{
  "hop_length": 160,
  "spec_augment": true,
  "encoder_activation": "silu",
  "decoder_activation": "squared_relu",
  "decoder_bias": "all",
  "decoder_qk_norm": false,
  "init": "torch_default",
  "optimizer": "soap",
  "steps": 7600,
  "warmup_steps": 380
}
Rows from block 3 of the audio encoder, named by matrix and row number. Rows with one number belong to one channel. Each number is 128 + 32 x the weight over its row's rms, rounded and kept within 0 to 255. All counts start at 0. Numbers have three digits each. After the name is the row's rms in percent of the matrix's.
# convs1: first pointwise conv (encoder.blocks.3.convs.1.weight, 160x128x1), inputs 64-127
# convs3: second pointwise conv (encoder.blocks.3.convs.3.weight, 160x160x1, transposed), outputs 54-107
convs1.2 113:110136116100087092132174105203146132130144125055217186125146137165082103098119155158110130126136139127153086134104127155114083068121126142163157122118112139162118123175158126096181160163127158
convs3.2 105:118082145138211077162088133086113153120154100152135164164132054146173102105129143131116105115135079126113088153084154130146122142141104083153154115106111091155105
convs1.3 109:103138143103073142098103152182150125156167168150134126105164102152095055134098111136117146136139120165057149114138096148127197165124112189095160080083149102153112137107106102134142152168096138
convs3.3 103:117178142133165126210158111117141195151143096147129175054132128126139169088128115117145121145088149097133078093156108188159094191185255157091113108125134137064158
convs1.4 094:158154118177107144149111167154137111087155125113103114138111126118130118087072104109166126123147095181061107134171141138087055161138097058153124089133125110131147112139169070072112118157122152
convs3.4 101:077094138150074114131129119145138045108179091199124119206085146095136103092127078149118142129106138128144136163152140095142152121068125139145169154126101154167147
convs1.5 094:125138131170108115140100157128136154181072164160129120105158071165131096124133134087147118155148118086159126046156126204122136070154148080130120135104141093138081165111135099110135163110114153
convs3.5 094:167210131087130143064120052139135088146088119140111090129141106071166168155101132187189162108130082096155079147130166091139143156143163178161080112110159077191129
convs1.6 104:153078179157161107158096108145098099106145196170178133073080150142154107161135198107122149128066133189108158106138124134119083118138069117143095126130128126151195141124161128138147131109107104
convs3.6 093:162156168205150130119158154169120174112121242127105145165136193161101123142096141154138166155132107080181095136130148145143112124147195125159160171151111140077121
convs1.7 105:147093119144074136206146148114200123094150125099110161170107097126109161085141091093158098139088109181061080140103159171146133160138111186117138065083132100123098094156111133139131124098187128
convs3.7 106:118073111135073180186152158136146124124166147196099167150081109211099127149152147133116160185122151114175137093161142096098154217116159108081118099134164130133155
convs1.8 095:156152115117108072148122150114133170147097150122107120137144108134117127127160142143130107140116152130111199119068108165102116134104111188119072124099126094160134159106187134158174212164102178
convs3.8 105:117142131167203152115173131189165125138096152202136158127163087137130155166127127131156130079135120142130183080113179068124110186113205143093147139122143117142060
convs1.9 105:096145133074185135076079126167120175116123160147146170076141125144124083165130166119087091174142164113136120118131102131126123106158148078078138164113125122116134161152161120076135156144047116
convs3.9 091:099095071082141072121084182152097127170156079112117092126225155092154140137094153155103148106143072101149114186077150182139061058107115175079154095163122146178183
convs1.10 097:183151087132108163104123086173131078097139127104124158090112087166057207130157148177163141149103167104076137115137126065140112139167114168134148111096144162096161119145140128047121169188119094
convs3.10 094:193137125139091150121158135110125075127143169105175124229133137138148105150109116211123137133131142159090168101130152162154107092127112120103181128167117191120134
convs1.11 095:116107165122079076134100143119106117144169147160154146091117103124106094114127128137136149130141096097127045091126127118118084213131103085161120091169153127096147095143128095045098077140123076
convs3.11 099:177119104114158111129133145114162108144121181107177135105111140149154071087100105135171173168131116153135083094200175176156169117092094167116118144121181146110104
convs1.12 084:154060198120135150113125173187128159205122185123162155150076145163138189123196093111089153058141153111133099111140137142147096155183107131113054081082146186155166149122132148179036110118103127
convs3.12 095:111132125114133158121144095095213154132121144135067101145132107096171147181093104158150167152131102129132165138180116074119131101152158154085115125154101116149151
convs1.13 091:107180175098148100102111130106096145120148116132115139181105124116162158110198144151147117101187126142132203116127094118126122066161167145158116129124134149117134052053139148088123126105066121
convs3.13 107:091103122156105145142143147126161149132119153122142086157136148208067178157086106172176122169156156155112153110149143163142147108077143126155080117195126102170147
convs1.14 103:167092115133087150128113146086138151144131112131115075093204146140171075120115109143160143143097184176065141133087138153119115130129121075127172123129114092152080062166132111141091139109144157
convs3.14 102:133089128081141080127152141077130150171138159149153100115186170171158124156164148117003141134139142152089153142150092163141134130125086160194184128113186079111086
convs1.15 092:112125135151146162166144134071105130147088077131131093125140153082132105142152126131086048109176099106118175166153162173146160110149154109087094125097089130126151135098132132159180154136090075
convs3.15 091:137153118115160203106142106177107133097084088152140101158126091068082132142137147144189188143122101118145138122112130155108104114137195077115122095138112161118110
convs1.16 094:128151104180168147132055166132081115123083089113138183127126113126174119121115117138108230155154109151125225110098085133147160089131134167107134093107130092197160118149098130145101172164118092
convs3.16 094:119172183063134165073132196085158104148139112123139121172114205127090092161116098110134096114109082142090120137160113139168168079170104084144137129072106127147131
convs1.17 114:118183137133165119175156156147160098148126065096097091166117081139106184072156102087111145131149120145101093140131153109080109104094092214201155094131080107124115126212135151100145159148122096
convs3.17 109:128165127123137154122156077126127104146180128182130094134071114120174155108124141103129113069108109097155122156134147131173121141075090114135153063118209187160129
convs1.18 106:170140157112095144095117091233146127108147059109063139116100108090091172100158112085176146146137099122151116185148160146118132134142078159161129089118082107124179127185175123026145092157086102
convs3.18 119:202180118155097133118135101152115123156104099138115162184142194104255091117130192126135187155090126173127125140131182107121139134142127133109169163055093168093115
convs1.19 109:150110135135138141134147136140145149128119107135159105212128064182166162166133099129132108107079134213183120149140124130113096103097127221121118141177149150128090124184183093119138117162114141
convs3.19 103:133144131115131146094165161161098174124157087147179162166155126149102156135126164095155102155154111123155174090134158131131145173111096123137054148132122148150118
convs1.20 094:141135127133100144109097143144099096183149087084123152155126102147111147141171154147084159059067120104157155122089150098149124087141081114139101104123134131095131107162124132143142139149104042
convs3.20 101:135075057194148054118108145146140096078132085170122111111152222132141082116133090164172156177104171181160094115086126149166110134125086118132179171150132154140176
convs1.21 100:101116160124104083149120165074104138205117123187133198096074193129074144162165140148159192077094120103108119132115115114118171168111119104127154108122110123150130199100133151153081189101104144
convs3.21 093:155144123182118136099158114125199144166091144142105076155134081132176201160080163103090128137106123109165157163137148116083127108175087134104161159134150148093171
convs1.22 112:156129128086121133146106130148138133154107127185163187111138182176111141088112173169188137124163119116133139104091096135145103176065106101133159140141123129077167132152120145207150134087085154
convs3.22 097:139093113152091132159096116146066099164108161169121124157136086155127148120116121051113101126172160127113130086086141068127165156108053109071133107135111119082147
convs1.23 106:155071089128111119127134161150120111113124116189140081131135085125098109060122119101162114159135150153117128134135143096086173177140148124137104122153141085143107094144148107092184108113220091
convs3.23 112:158149165135145189087125139124133119124149107122093137158132112122145187116176162141086187132074167161103158096156123094160104100101136131112115105153124103128085
convs1.24 108:113097098132106127255076119111171082075181122145111102099130116118133097131139161112110097108130138149138122128103167189105099147122068125078129101075121078153169127136115127124108125149076043
convs3.24 101:133133104153096161058162147125141099111179171183130128156158095102123105149188142128130129109135102127099186143128092150079163112146144087150107164091102123115143
convs1.25 099:160109097136061089161073156139067097154139079035170094152142179127167148100173154125139164080083155123110129135103175105123169138125184154144107053111180136103150134165130115154075108166112194
convs3.25 100:091162147186201092136107124158057137151149118124146104133129110126168152149144077106118131123149066090162189120103139112142122120080123173114087116169115149105148
convs1.26 100:164167078128098123087120157141225101105163159074090054074130141142192089096084090124117095139084126127129047118132105037131113142131177167104112144105094089122102149120137083169158118098162127
convs3.26 105:122085105142117100113088165170123106107106147084135123141104073100097208131114085133157178103173140223186127129096131127120145116156115117168146080141131144112093
convs1.27 097:140093092163104159137160147037129152151105170093151083060074097120125137110134115195176150129165164114134185112083179097159221116149180174110123108115076109072142126107094125125052143140117079
convs3.27 099:135169122114085146155075139139149171144121118132148158153113116090122125067214129137187126121093134086113102114160174154096142076088085127137176116177099095104137
convs1.28 107:174143122167170143152115143185136139101128152151180089105118132122063103153119136067097089112139107115148125126158150067135018099114105154127132084169191169161137099158138100123089161134104129
convs3.28 104:139150103122117166145125154159146187149147111134132131086102149144085173112140096163105125198133134096167158118102112050081106134125119187172201106099109098123094
convs1.29 096:107073193150190131122109192128124082158108160065086121100137107114103083096114191154102130176120117170127120108108096123170095127149127141146101107160154056147153082158130149127087130068177107
convs3.29 104:117155128074163112131168083162180172012143115104099134102124152100106117123127155124148163115123091174129139066151065120115132102163113083061151151097124085128161
convs1.30 109:151171183161143142102143105123068170095134112103124189140129163157088090129185129132139123154139173204153101122041147152102102150152149095159157150146127103087136159155145112049094143180133160
convs3.30 098:103178096118144060124127174130096088211107112126143080170166119174074144116096123111104169146123151110106117172149071151184088080129159144177150137121160160125196
convs1.31 110:181121088130084087099149132122112150116128158146057106103116095078079133175154101079102074109101096139157149143080156135097113172157105176104141072128102115109141106092069105086132111089121135
convs3.31 104:104121121152081159149116100167086125099152116126123129072077162146109042171205113127144165091141132131152158084106134139102152108098110106099145145113112130179078
convs1.32 093:121139098182129114156132119135164096132099078145199158109164096180111107130105076102129196161092151125098143126158118164096092148155089164089187092157132096094160114124141088092125106091091166
convs3.32 087:116125092108168145097164107094115154073081138166053148107129134112164136129145114087122230130120178129102084142204104150145150149165140132076167145083081127117164
convs1.33 092:124123109136067112113134124113132103154092149151112140108118147165084110075094194147096095181117123121075165107122126126193163151144115106144132121125142038154111117096128175123164131129138132
convs3.33 097:159225138128084151163116085178114113099126139159115099108155105113151182122162150113152157158127130098143132061126109171098115166164142110116130154119193166069126
convs1.34 116:145117146177108122115139127141097074126056132115118109114140110147114102133100110112100137112106134176176111121082170135094079131114129000178139113128142143126144068136116115114130151148088097
convs3.34 105:240095162179119098099086100055087145108170146162133124096084120087119128095103089130117124131142075124180107182106131045194138161128152140121089178114140166124147
convs1.35 097:149143136111045148118157120120143170087076069183107162152113138120106118061141138118150098102128091166176167115120152059097117117156110100097141098169088146149093103170097144149169120099103052
convs3.35 099:147131087157179144110105165139110125129168171108141123114155166082053160095166085108121158121139144128131111134133109168076168102141174116109117116124105116114099
convs1.36 100:166144111096108112069138138128056087137098128158078176179105084127125098140166032101103188163115135109096110149133153121100115104114155135164132100122150121150062142116126117127085124098060193
convs3.36 100:101087118144149063188119078144099160157167089143138127124126208076112115122121084148135146147075161119114110101110093096108143146161006148084127161145092115129106
convs1.37 095:133099168149118095143170093121156137132164103152130096109137108096124096114127117128088168117111110152125121202101169060165121141164168100190133176183130147133174112184143112146156101136122136
convs3.37 101:089167077120160144154154134162157161170121157138088118112125067179154175175138172151119138153135139096090145135098128141101185139184183140139173107191166133191150
convs1.38 117:152085118146103153095146132178127117135143135138128123095132143086099102197140126132141195167142108148077156133183050108099103104135154151109126080129157119145135078182159088117085112086122081
convs3.38 102:164111119125140127111152112195136144126111099156083129017134118155107126156164134088158171088119058152111075115092117121106058136198171139131117104087145103135074
convs1.39 115:119100180098128188103162196154163136111146178141214200118119106096138104156100071147138154171146171115145099074149115108110157134123127138134124158126094072113098148138157136137156126143141119
convs3.39 110:134136113159135123143163127173142139161195169139132128086104153114115125158145130172107147131196182130142107182106165168146212135171183162152151128102144113124144
convs1.40 101:106158113100096150128076128079084109153132086146083121158134119127117121086173176129135136098135135144130092126209154176138163083178186106098123110124113119078106112140070117133148120130137108
convs3.40 107:094163115127203184078105114130143113114108167155131110182082104163093138102133110082121101172057117154121134110118147240106086143121086098142096135151119138136222
convs1.41 090:143062149164127130092176071090154087086162124100122081141126131119156105159170130147196147104144184098128152168153163121078181164158144159156110098118047092184141155159153125140136110121131113
convs3.41 103:167180179129131117105181176108166149138174125142158195142093139167165148108149091133141120178076168127135118138111122149125125150056107161122134092156139089136112
convs1.42 104:179132089131101140170091121088094094152130138148085134130142136140135175093138142123116154121127165162124135110120103231085127105159102098142130101097056057138109126120076087160136152141149106
convs3.42 102:114145153067113107101089165139168107165134189113124194187081176120116094093107127142099141138118110128087163116100111103110141120129167111185115115125139130131155
convs1.43 107:126120137167169145164142139106104120092090163110173073112110175120115132129124139105106212184130101183077119092104109064095141148128139124112122132120149090088107165155166122086160130094101092
convs3.43 096:151146092138145057112058145145146111118151156075137084136062143098122125163057068125114123158112163172122177181177108149076140173123110113112119145162045137090135
convs1.44 101:155147169118183165091078136057094126180134141099118179119120160096152097216108125138096131141119096136135075107112123134150121108149163227141099125086096114100085158051121121178146089088076166
convs3.44 104:122135176146052121093149124110158129145078061164115118191086140156125138099113153105123146155170125109118163131109149103125194137121073112116110132137150103105101
convs1.45 103:160122148088138177116178159137145138118110147154163154100180151133122147090153112161149092147128130182123162078134152191151144128082146139094159132151110159151096104121164124163231160137144096
convs3.45 105:108103100127097130096091122098108088139133080119135106088127174130094079135083105122125094079109116102126103144093119095078088080092128122129081130117119163094126
convs1.46 108:100150112153152157094102127103180140080165189126113142126164149078153124127157135136128218115132131132093111176123087198134171117141143096099125135113137117054086194096124114144112132081102108
convs3.46 095:148116104098142049131113085178108124107173179126118147147115095150146116113064095116140154116159092171101137136089120135096127115156139080144146090103147129159149
convs1.47 097:087060085231137137211130091128144095141076164103144131110075088121070139118152147135131083124142118149137146102137086125114147150169152196089137055150130132074128144136142124171106110145129131
convs3.47 089:108135129147131173111146101141186143141160119142144111170163116122140113129114083115102147176137135155056197127141111127106205038177130131166101135130152163100131
convs1.48 101:173139153127124161137092140104122191146150153122077135129090146070089141122061132133113155102127133123170095121227207120119103132151157071110120083107088148130151101134137140135129102133118156
convs3.48 106:083099097164146116068076167076120095074096113081102088145119130130098138080160054117143119107158110141177144177113080132148150117166145138150055110107139154124173
convs1.49 096:099186084115129107130077157124153105103145176132145181120136169177160162138112076148137155179182120094121100166101101171145132159128155172095108122079156151191104167106126111122115093094123124
convs3.49 113:083131108144111190136134123179111180088124116108190148124106152154147108067102116106142088137178069152136100127125093099172084132127098127157116214175158129051082
convs1.50 095:156102133121132128133116131100174135195116079109097119106118216124156168145096120089052165122120133080117092093139094073148148101080107065090120083110166091102104120113091149082138121124078153
convs3.50 088:121136138216148167131152117122154206095057076099163129156126124172154119111120129049136102088099145092112169127149131098159103142155122132117115163141112161148096
convs1.51 103:094136140130083088152096175117144130091109085096151130140146124090141135087081156126134114143133116134161090167043134092125140117131155124150121121084084161122135172097146127164050094165134148
convs3.51 104:170143126131085171067073145112147137168105090141144069133155069115112098089138099112126107147105060129081180121119167070104140096160061129104146135113160123103156
convs1.52 106:148110128131116197125142107099094061085143143178098142124100181136155183173120095094069166155189132149144143147178175195095142122103109162088152082154117147135111129093105154078125137124098111
convs3.52 109:151125148152092152120072127168109116167192097164177099139139101134083089134125116132150107178110121071158097175075176101146119144125135133097117088082113106105149
convs1.53 091:108131092158179156199152143138173112115166111068125074149110106139160138124130161070148134091158154093135168122123119054129109189143101104078154082121114156106165163102103115009103113095124081
convs3.53 098:084159169131107125178124144161109116137124076111095124144143130141156094064119135084179099199125136122118151140141151130128098127123139083112181098099135144093085
convs1.54 089:136121142098159096128184136144168143200123161127137133213167101046172168127145141089112150132122136111134103101136097123119137140121091155171164108097114140168129193141147073111121142125113106
convs3.54 087:145105158126134156152112144158127175182136087101198132123123099113162159137140132104147216129182124131083134129169135124074142122133141149134131128161129115206081
convs1.55 091:165141157123128128129097116179105112130097129121073082124111136110068139117059081155118056144168123115062145112135167131138197131131109113154004123199089186159141148134165085131150124138168170
convs3.55 106:103121135110154133111119156176127215189118100140136112103105160100150155138127136127119172136131098143108098125135149084125107103201141090117091183147042118137122
convs1.56 094:147066168095080132109171136124116185168098183140121077140100164178135095112147097099104161074182126203137118090140107132140137133122099103173129127151183133175097161081093137153177148155111099
convs3.56 097:123075093077145099140098112085159114099116123136108130072138185100155075104086147152116186119098165078117133103074172092112108082111111125122161087146111101121141
convs1.57 092:106117070060128129150107098154138063106147135118171129087176157132139139126098111101128143175158144141116139181162134157165184100147155074141160089141109139103155100062034159136133141151117144
convs3.57 088:119068101090150098148159114194127109123152133131163105130135184189096138152065103094175106190130077148102119120101183116145140111119125157105050106100138149065163
convs1.58 093:067209108098105147120132202129114156181140114113137133104108077084146116101087124159156171133088093079079086156154121121169114118139121177183129153087168135100127089124110114130117121143164103
convs3.58 103:145087136078096087105110108136140149106035091122109136112089126139141134123092112112095106085104112144099120092125093134127133131112119070104085087068106112086104
convs1.59 095:106113121131090089154143090133092138079131139129100106117164115142104084165150000083150163102116088116112137153137098174125115097116152139168194092092121178110093164160054112120124135143092123
convs3.59 092:128090128137183176083160124110117137158103091178108079076097069140127176099160107135102120116126092147110144148118151167144133127099134139102156112039116178149132
convs1.60 102:079165100154072095102139141113133098123103064151065095079146106137143120106140118138147215118125128124125160162119071111136112135108126114159121126162222158168107102118123133090077112162145126
convs3.60 102:131085135134102094155144113112084107150153109143142096193089114104119100159089178067113162129108140128105140149110237083109111152108064100097035146096139083030179
convs1.61 097:114136107110166154099080146125217092097099149131127140121159155088084143125135076114086185108112153164099145092092123117128111157146122134138160088133072186131195216121088123102175148129108169
convs3.61 097:182162104162105126106164142130104098125161137179104123143155135150111160075141125105183138086186132066145173085159120138223118130090146109114190150169161099158141
convs1.62 117:124134080144092179101093120095152138118148121125131069112142118091127163183138089143138153171168102104152115145120093219121169132122158115144082104131177188114041158030137121112051114187133121
convs3.62 105:138157130125114220180121107113127081109166146102117172148160154185066091129077083153150121148156140175126152151132101101140142115108149117156165090106111086122196
convs1.63 096:155160168114123113178146131095107149125155103086106180219189158170100154146081091137114129100066114172178134161107164061125098127107119113128118090127158143157131096097100075161092124138123117
convs3.63 086:155093139065135096141121104144140069140123135102101127140131123104080116123119111097153139126082165079156083102132172101146105148116123110132154157125099124125090
convs1.64 099:151071153083123081112124110129108118128089120068169159119148086029132112208105156121126139138093150134137093160157150146170176165188136162102130088118061111133070120125118125157124145142139169
convs3.64 107:203042095165134137084127128109106108126154132179153123135103073156156102173215117106120109117165171143116159153082118080150147186081158114112125129094122136139125
convs1.65 080:133095149174112114108121100127118145104121113130067143103176130190143092083150137074124094116105129130155115066124185160073134132139129120190130133094113093079096115141124089123068127097098126
convs3.65 085:091079139124133140070142139167187084160082130110129095145079158118110137128132120110116071132088107185164122151124056142062102091165140130160108134171155141130116
convs1.66 099:138117083153097153131103125141107144200149092101079153115121150145130080178091162131147191120162099140102128161141136090194131104151103063092115109134096174132191130062142138123093123151080099
convs3.66 098:119085139073081162154100125128087163117107131119149090096156206103095128147147137151159109095114049116132053121131119171131145124080118131129101174125108159097122
convs1.67 101:128156118113079078124108147125114089144099165090091104103167152136134119146104148131112193113099073125131091118117114131126132106129122155097131107109194103198110181163074153164098163061071139
convs3.67 101:077107105099086155135083061136095067120136160196109093116130128151121147140128181087113100117131085122116113133120160188156128085126160095128116149120131163063109
convs1.68 090:160122149136111156130135169135098155115151146106157147147086127134193255132167145007145087081117096094168115158128072134089099122155164117169114137150146183150128101071189098129116146100084131
convs3.68 100:135136149119132116116109117188141072121139102116115182154157156148117129099110109129110119142053112112151118147145083148154162103137139154137157124129168132121181
convs1.69 109:116131140191125128153139189140123117109123126146112130123153093098145085160130159134067169087116170129097145192125110080110106133120123208125142093154133117176089067093149107159129151095124150
convs3.69 096:146161109126157099140112156121114023126103158110143118104178128188082170140104150150154107146101171071086153149148150099138155124170142068133097136107151101103155
convs1.70 105:112120140134081144159108105097098077162180132102121099120108079098123194093144138091103149125128106130140067153099130184154134162129104092125126096150089168101151111119125142181100113077091072
convs3.70 104:203132178190106104129077108101143163120121060113136140119089143131157106142110188125114069118213163130128200089109121129142176108070157137177166144128135153090125
convs1.71 116:182115158091146133159139113098109130140113140161145185115147081126127118134171086141133196089110084186134166111152117122131143107122142132133151125145130129116064109141090126121236094087097113
convs3.71 099:178148193130111190116190113164072171148090116093179134140115116179104109090144140133129155128131167141142095173197131113170186141141112124142128148158121106110117
convs1.72 100:141118139059034098160095127115129052147127145139082143154093080170127170073170110128146102102108134097147151098178163106085126143146088166139141100119139126199144110141157096154136136227101167
convs3.72 106:137118097100210119118130123154108097131125146097101148160125123183141133158091112207112100165141108146105133170118148135147158125124142151124075111117144165145139
convs1.73 086:124078146101176093148101146116088162166167145090151129103140112094064064101152128120144122119107065137131065154124144087140089104154153127127145050185127170106174104114107121130124145112166080
convs3.73 089:185126124153088159104068084153111138133129137144143102087146117107125092104138083128097093066122200198121140167139175167076185125142118176059051127072155107141095
convs1.74 092:156141129077101142113098075084170155142130143095073171150130105113147115087082115138155154122159168115088133113133096112150174185105103169106132097097174091054136084064102110098079154193085084
convs3.74 089:093169135089112128119120102116112097060106093230112126123093118128098140130171074114053135108129153106095112184119169161135124130103126124141106064146125063099092
convs1.75 111:062163138056133090116112138109080126102102174161044073165088088175097132140146158149101184113130099151173191099194137150124099164079170174185140116136114144163152103117110124171139158134098097
convs3.75 099:154162079103118140119080107155164142131131136153171114147163172120147119135178066116140124136148129113134090138157095110131148155136122157209152210182151115122159
convs1.76 097:147095135118125074086123096133110094119094107155131119112186119137119091145128124121096151161118101187075183091161123140118100128166135145115135104142087171065148120183135102169119109092081151
convs3.76 098:177156073145138181121135148124120112100136108135140213141064110115125174163104085194103121133132107134134154092138130132160143116147088101153127089124165066133097
convs1.77 102:167147094140128113105097102156154110162079147131132126103115168116133118113083173101147142126146157152104143118214188115085120116175114137138118129110135184118185151077128143154138123150168112
convs3.77 099:151158157087128145145145160090132140158154146128143153134132132161134160044096146151153129114196159054153173134144096175079154127138172128214089103132096150097160
convs1.78 101:131133133130176178180131174109171143147110085129131153180109124133099106109165123058128124107164134110186154102101187115172082130160109115124129125107108117207103096112151162155095136090153127
convs3.78 097:130111145096124139109118079042166140173151110040101132132140136147120148088183109076125083118154095109095104133068132087146130137135117076148097161133124123112138
convs1.79 094:076152125178082172127121162127104122094105132129154126126139111125129144128121082135079154137159118214123119144099080169171110155241099118085133150149109134172118178098162117220117113095074158
convs3.79 092:168154130108135110086132127101097086141196118138076152129084102144082124112115140194054149108132132092125138145145159128127119220134131217164152166105129121096125
convs1.80 097:129090099148149095163146175124154159161116109119178102101079160135137200184115118125116168132135163126137084114158106161106190124139121120120092121158120106088145124123152100149064149090081076
convs3.80 100:099133105092106114126138143109110118185138117156140192116122174146074103133163098057118076148034123166113120106126114128098163136179162139173097089120127186133136
convs1.81 098:136109092151140134120082095113167178175141178016135120167091113170150178097088153150140145130124093124133120162084144105166123111119182113124133115111129131107100117176103102102138097179142116
convs3.81 112:209114103114085139134132124121145108168143142171095141146059062161159143071093204139084127115105191095117100140086171192154090190138115141195093121181138165087125
convs1.82 100:161154094072152217108109153107099109096145121099152130056190125121079164151135122176128129136087107174188087075147086153120124146176156112089114144171103108137110106100064127119153144130162128
convs3.82 097:162186171154126131136129134141157071180140138101121138152115173153114176130093152128075152100137148162157134141162147103101124145101173052137125104140150147126144
convs1.83 104:075126088133082145179140146132099112132073156184122171178117156159120134101127131110140172147100080141163109152181167117124090114130160203140123125115112129104115131102119105095096105135106085
convs3.83 110:156159138061125089124117121115144134128170112144141154076132076131087103153164172135151130136154163106120012077120154098210151184172193131119148119135064163151158
convs1.84 103:163107125175154047118093114114136114149130108123147086100113094125131131097171090102198074141092152150157151100143050220134128135176152061111149068162110146092097159118108100105108132151120117
convs3.84 100:125173085134145095172120121188125154135127117120189129135060083124141125169123101168157112083138183128113109103059182149111119099155092121069142144143148126060124
convs1.85 095:186125098126113140112161148170132121129185133111075164134119132165126096160143161168096192151145130099106067165078076128136107076085078066141133128072124083190140104148154171098143071104149029
convs3.85 101:129141137118067128103160153167121116171110153147099168102141087108105134154165096106128139120182142077090121140051110165058148124116127163163099143146117131130132
convs1.86 101:163048080131157142172172082151155095128127118153099073083174106154138132111067099138084117164146134132121114148111188095137145139139148158152194092140163071070120087128115177159133139166136148
convs3.86 101:111172148129182111066087161083136050112163111163145123064067105111093108108094082173138162167144117161124089125133157222137097092156085136155137093125172142140134
convs1.87 097:078094161156130031105095150129189100146114162102146160101169091104169103181070133153145145053159145058123090164085152118112116154113143112107145127096099150105140153057112145140162101129119101
convs3.87 101:104147084102138032093117151117172133120143134112135126138095109159118136108142145125165147155150122152173174155142154113142196099081131133139152130126132130185090
convs1.88 101:157104147159086136149088112134077131171162211127135141135137104159123132136104092149139140137149112164126150089087123156168100080132168059100142091115149167136171142116101114107136127189091127
convs3.88 107:117141119151178139130082133144070121132145187105176174113134218089170141137166152099126121100118176179143130099171085092121094140089139106155155101093143152150142
convs1.89 114:119099105113106128144106100180100090123119128182121146088124165123124116154184122136097162153145123163163135102180070073164177133085182068070134116144190123158107104117126129167112082129091143
convs3.89 114:143101119142161156118144149135124177167069106152121117125128131126137123097222157152167091116115107147121108078141105133165145172112086111179109176173118131157161
convs1.90 101:085121083142079141129125104200125133184174069220159139131124192119102111139147129114099150093082170091111121133144081127146165101129110108084155097085110130134155143122172131152163143123099125
convs3.90 098:151088164161113150134143126097186094129086118183110136162112154084135113187170136134111101105173120137141129088135084087114161145070117112107088127070190091162087
convs1.91 096:125095092083133155052104167172146163123078135151139123094137130102116129153158148134131106111133142087182160154116139170118111081127167111101136106137022121121130136136167134178096102045086155
convs3.91 101:168083117112143139143133111168126111110155102152154123198138167120036013170101135122126126135170084142141165118129099130112198163036144135191119157196110151075084
convs1.92 102:064171146129107128213132088162109130145153092117141116147123147136117123107144157144186145134172133137158161102132150155112144138099203136142154122174114153167132069134147070164085167136133150
convs3.92 093:112118119116149130202109178108140134053180113136133077081156153089139161076120120133170130128176119133119181119076107132114124210179151125171086125109103196164109
convs1.93 095:145171185101120101073085093117147111124142114126124154157131107161105103116147076168109099083122115085150126120195177068129133106123126152120156140109245171164105167159141161070122138195125169
convs3.93 096:124121110170120152167127132113118094061113200152145119141102093155130058177134191149114086182128132123135166122131114141186124119125159129139130165209124150123142
convs1.94 105:170094116121113155106151150188111107120173169169152124153116150151105115078176107131118039168122153180170155206139152137093193106134115143110136117136107135149133130117095099192124125069137126
convs3.94 101:150175134152134146152152105104177169130190173128136157174068110138133158169145217134124143116148104107110151101135129148122143112214121143168144145177195147160173
convs1.95 106:144150039099116153109112142098119131127182087165094102098088115155100120130089126128104161172168146063086130156089194143115102118159117119090123125165151170099112084082146151108218167129064163
convs3.95 099:177140069092088117174067136087114144149110139170168122132117140163093139091211147120054140160117138075064134166112095121173089167165157154142155137153129139153083
convs1.96 105:091133161143159120159081142167233098138144097122193134104091151123115168109164142109091121118111115085096111164090167147127165144122131066118111122160120104145097077151122098138123117090159131
convs3.96 102:183180093141172139078202147174111103191147060153134141065065055105096173109141155097106146143123138145139131174149156153071227105216153102127110090168104140151162
convs1.97 080:141111213085158000124138108139119102107100083099160115191132086128149109180157161119155135061199154163108179097137127149116154126136155099089129141120134102138165155135145114153095179149103096
convs3.97 107:095106124060097093082144130130120110095049123113108119075112158137077111151061111119147112086093097142139124099111107138114093134083140112104067106073119141089123
convs1.98 091:145063164139112167115167044133127130125145119134194167052131099174170163086162128083119129114140162098099139132121123106108156129162179147089255095087156119130170116122158108129148136127131148
convs3.98 088:171149135142091123099097185076074115147130102149164159120144155105100092118110147142089116136097135127070140203100108154144116126109121165066092125108147096100089
convs1.99 088:089106182094124088105089079137104093107097183129077117127119184121130116111161126078105217108116211081147118134151146131122162102134097072118125128150127119116088159062139140053096140160147106
convs3.99 093:137186111111181149115157134165124137099145150132123155104076112139146183171157161134073139138174158163148124161155155055144176145131153140131153110126132129152117
convs1.100 107:135116134138064068076134096127196096130187175064183214147193120037146134155077092151180116117066153099106112149180128141135092145158123149155146117075094123116138143159164119153128115100105140
convs3.100 103:148109100164128160089112160096116107113113155112147120121115173080094124088099143158072167074119145095107181123163056183159081086108135106116105177109153105075081
convs1.101 100:121096174106255117128141163150128153152105146140165123173137133108120132136150082155123133107158123127127075073125111164144088149155165154156159081123173109132188156144141142115146103157161119
convs3.101 096:193132117069164093120123126050156139149136175098100145107088187106108160171109168185086086117135136177116141081171096144100195101174172105056114173122171113144163
convs1.102 107:127169135179130119107139106170105152146104109104122163217133116178074031110104156117185125117153088167130076175143141163111116161126150055136143145147116166144116135159098100101103121108169144
convs3.102 105:138175160081135152125130097148139107125119117107109089144047146123144130132161110116129105133164102164150184122120094185115169111089116124051098133091153102087124
convs1.103 099:191154131136094125158104164098139106097077090108120114129150095152098142139114169096147122101126125142132169105119181172118107133137154132133140142090124139111114110126083156165129153150114139
convs3.103 103:194083083163138121200118108126108171135106116112155145034135159121131132203070176136100113134106129136081148163139107113162121152239149098164179152140140140188140
convs1.104 110:112129129050117125092176099168184166145142079140110157128126163150107127057128124109125133102173125161122158159129097106165154150119066165134118138158107179190058219121081127146159152099137131
convs3.104 099:132129100160155101177153114096126134145192103138174168154131148115139108105150127074161110146123126092148147140153157102097115177142111147180152162170119163118103
convs1.105 096:123123115111107112119121117070108065141123120114097150111162169055084205114151128141111170189124110116128116118166094134104142085165128108091145090104119117118120166120157166083053117129175155
convs3.105 105:069117101120140203123118123105106140089150095127142109126190163162092136107129168113115154158092118067120160198146183101142145114060061165151118141150083111140147